From a checkpoint of a small audio frame classifier.
Model: log mel input, arch conformer, moe top_k.
Training: batches of 128, held-out accuracy 98%.
Rows from block 2, named by matrix and row number. Rows with one number belong to one neuron. Each number is 50 + 10 x the weight over the matrix's rms, rounded and kept within 0 to 99. All counts start at 0.
# gate: first MLP gate (model.blocks.2.ff1.gate.weight, 640x320), inputs 160-319
# fc1: first MLP up (model.blocks.2.ff1.fc1.weight, 640x320), inputs 160-319
# fc2: first MLP down (model.blocks.2.ff1.fc2.weight, 320x640, transposed), outputs 160-319
gate.622:58 48 55 51 60 36 56 50 43 50 57 72 44 47 70 42 55 47 57 47 66 49 50 77 51 52 35 56 50 44 48 46 43 46 49 38 50 51 28 62 61 45 38 47 58 41 48 46 47 65 48 60 55 40 53 38 44 55 61 43 57 52 48 47 69 57 50 60 40 63 39 46 49 48 44 36 43 59 67 45 41 54 48 46 43 49 60 48 60 32 61 69 54 66 29 61 65 53 50 50 48 63 60 63 45 50 41 54 37 34 58 66 43 56 52 57 44 53 60 28 55 49 53 62 47 49 24 44 68 56 34 45 50 56 53 69 52 59 66 51 51 49 41 34 62 47 40 40 35 54 60 42 48 49 50 48 41 59 45 54
fc1.622:60 54 44 36 49 45 50 56 53 60 65 60 39 52 58 57 71 46 66 45 57 55 54 74 59 53 41 62 63 46 52 48 48 42 47 37 54 54 50 43 52 41 40 43 51 35 48 52 54 73 45 42 44 47 43 51 58 67 59 52 49 46 57 52 45 46 45 43 43 62 49 54 49 51 56 43 48 55 46 42 43 59 57 51 38 56 64 52 57 31 58 55 52 45 37 44 46 47 47 55 52 45 62 51 48 60 49 64 47 49 50 68 47 50 52 63 63 53 58 46 58 39 46 56 52 48 38 46 55 54 46 54 53 55 61 59 48 71 67 60 55 54 44 49 50 57 44 44 54 55 62 42 58 47 57 36 64 51 40 43
fc2.622:69 42 74 45 40 45 70 20 74 68 52 39 56 05 38 51 48 29 52 43 50 32 35 55 63 73 58 57 29 49 57 81 39 62 32 82 91 45 59 44 60 38 52 38 53 62 46 59 33 25 58 44 22 69 56 49 60 72 27 67 71 34 48 55 40 43 64 52 59 50 54 49 49 52 70 60 65 46 48 45 52 61 82 37 53 36 51 53 52 57 40 36 66 53 48 37 44 43 65 59 69 52 75 37 53 47 55 71 40 53 47 62 52 19 56 51 36 52 63 51 37 47 66 30 50 62 48 29 19 65 82 50 40 60 69 49 55 45 39 62 57 60 57 67 33 51 25 42 56 60 47 57 72 33 64 47 55 24 64 23
gate.623:45 54 44 38 51 32 52 25 45 58 32 45 44 51 44 39 42 52 50 52 54 51 53 53 57 53 43 69 30 47 40 46 32 62 59 64 38 43 71 51 44 44 60 29 48 31 40 45 50 60 40 55 47 57 55 65 42 63 53 53 49 53 64 31 49 47 53 47 46 53 56 52 59 58 59 41 42 52 71 57 33 52 63 63 44 48 46 46 65 58 67 55 42 45 39 62 43 52 47 40 34 50 67 67 45 62 49 54 49 57 58 62 43 56 70 51 61 53 58 49 55 65 71 33 53 56 46 51 36 44 42 35 68 48 69 48 51 35 51 39 70 59 42 37 56 51 61 54 52 46 62 47 50 74 55 40 57 55 61 52
fc1.623:42 46 53 49 46 43 32 35 30 49 60 66 43 43 73 73 51 41 48 76 29 34 43 60 55 45 60 25 58 30 51 44 57 66 68 51 39 47 37 52 32 49 61 51 45 51 72 49 56 64 68 45 63 55 45 49 47 42 32 55 50 43 53 59 51 35 48 50 42 47 58 72 51 43 57 57 51 50 45 36 56 58 50 63 48 32 48 46 54 39 25 45 45 27 41 30 45 54 46 61 63 54 40 45 43 36 69 32 51 53 43 57 48 33 54 48 41 65 53 52 51 61 38 35 43 39 54 57 55 59 53 55 49 52 48 56 39 53 52 60 42 43 54 42 42 51 65 56 34 61 68 36 63 37 14 49 52 54 47 60
fc2.623:39 41 40 53 45 41 44 49 35 50 49 60 41 56 61 53 62 47 49 68 34 52 50 46 54 48 52 55 46 43 45 44 34 57 53 53 46 49 53 39 44 46 45 48 41 54 61 51 45 58 44 39 62 63 43 67 35 54 47 50 59 49 54 53 51 53 55 43 39 60 49 54 47 36 60 48 41 39 47 49 58 49 38 42 65 55 47 36 50 52 38 52 40 39 50 42 48 73 46 45 41 50 62 53 45 41 53 40 51 48 47 53 46 43 30 64 42 45 48 45 48 47 61 45 48 46 37 49 40 57 46 40 51 49 62 53 46 33 52 56 44 49 52 47 60 63 54 63 51 59 62 57 56 64 44 54 48 52 38 55
gate.624:44 47 48 62 41 50 47 57 59 53 50 35 34 64 47 49 54 53 39 36 31 54 49 59 46 53 48 54 61 31 49 57 39 41 53 43 59 52 31 57 34 52 49 47 67 48 70 57 63 30 57 58 34 53 47 49 40 57 36 49 50 55 46 43 59 62 51 53 48 46 35 51 57 50 49 53 52 41 66 47 40 40 22 44 40 52 49 36 50 49 65 70 60 60 46 50 58 51 35 56 57 29 62 58 61 66 41 61 50 35 32 57 53 62 51 52 38 52 41 42 46 42 45 44 45 41 44 65 59 49 52 62 48 41 43 43 64 63 37 54 54 42 54 55 57 50 42 49 41 51 35 49 61 56 46 59 44 45 54 64
fc1.624:46 44 55 46 59 50 61 70 40 36 61 79 53 45 60 57 46 38 52 59 49 39 41 57 62 49 62 36 47 59 48 46 68 57 40 35 32 40 51 38 55 63 51 45 39 57 33 43 34 56 53 41 66 53 49 52 48 56 79 48 37 40 46 54 32 49 60 44 61 54 62 56 56 50 39 61 47 50 43 46 48 80 62 50 48 43 52 56 57 50 40 41 51 30 50 38 45 53 60 62 57 69 30 37 44 41 65 39 41 59 70 38 37 42 55 50 51 58 48 50 52 68 63 53 48 50 59 47 24 37 56 39 49 53 41 47 29 41 59 33 47 57 50 47 38 56 67 34 54 57 67 63 39 53 57 52 54 45 50 39
fc2.624:47 56 25 51 40 35 60 45 46 55 43 53 40 46 50 48 38 60 35 37 47 76 49 48 78 74 43 49 65 31 45 44 61 50 34 54 57 68 54 51 49 64 42 47 48 47 65 34 26 30 41 55 52 41 67 47 58 67 44 27 61 74 43 26 66 48 67 33 55 35 62 28 44 30 47 46 59 32 45 40 50 66 44 51 71 59 37 39 55 36 51 55 76 33 66 35 58 40 56 48 61 48 47 41 42 39 38 40 47 67 58 27 43 56 48 45 61 68 73 43 34 47 40 69 38 36 33 30 61 44 86 39 52 41 23 46 56 46 59 68 39 43 42 73 60 44 57 61 51 44 63 72 48 39 79 51 69 49 53 38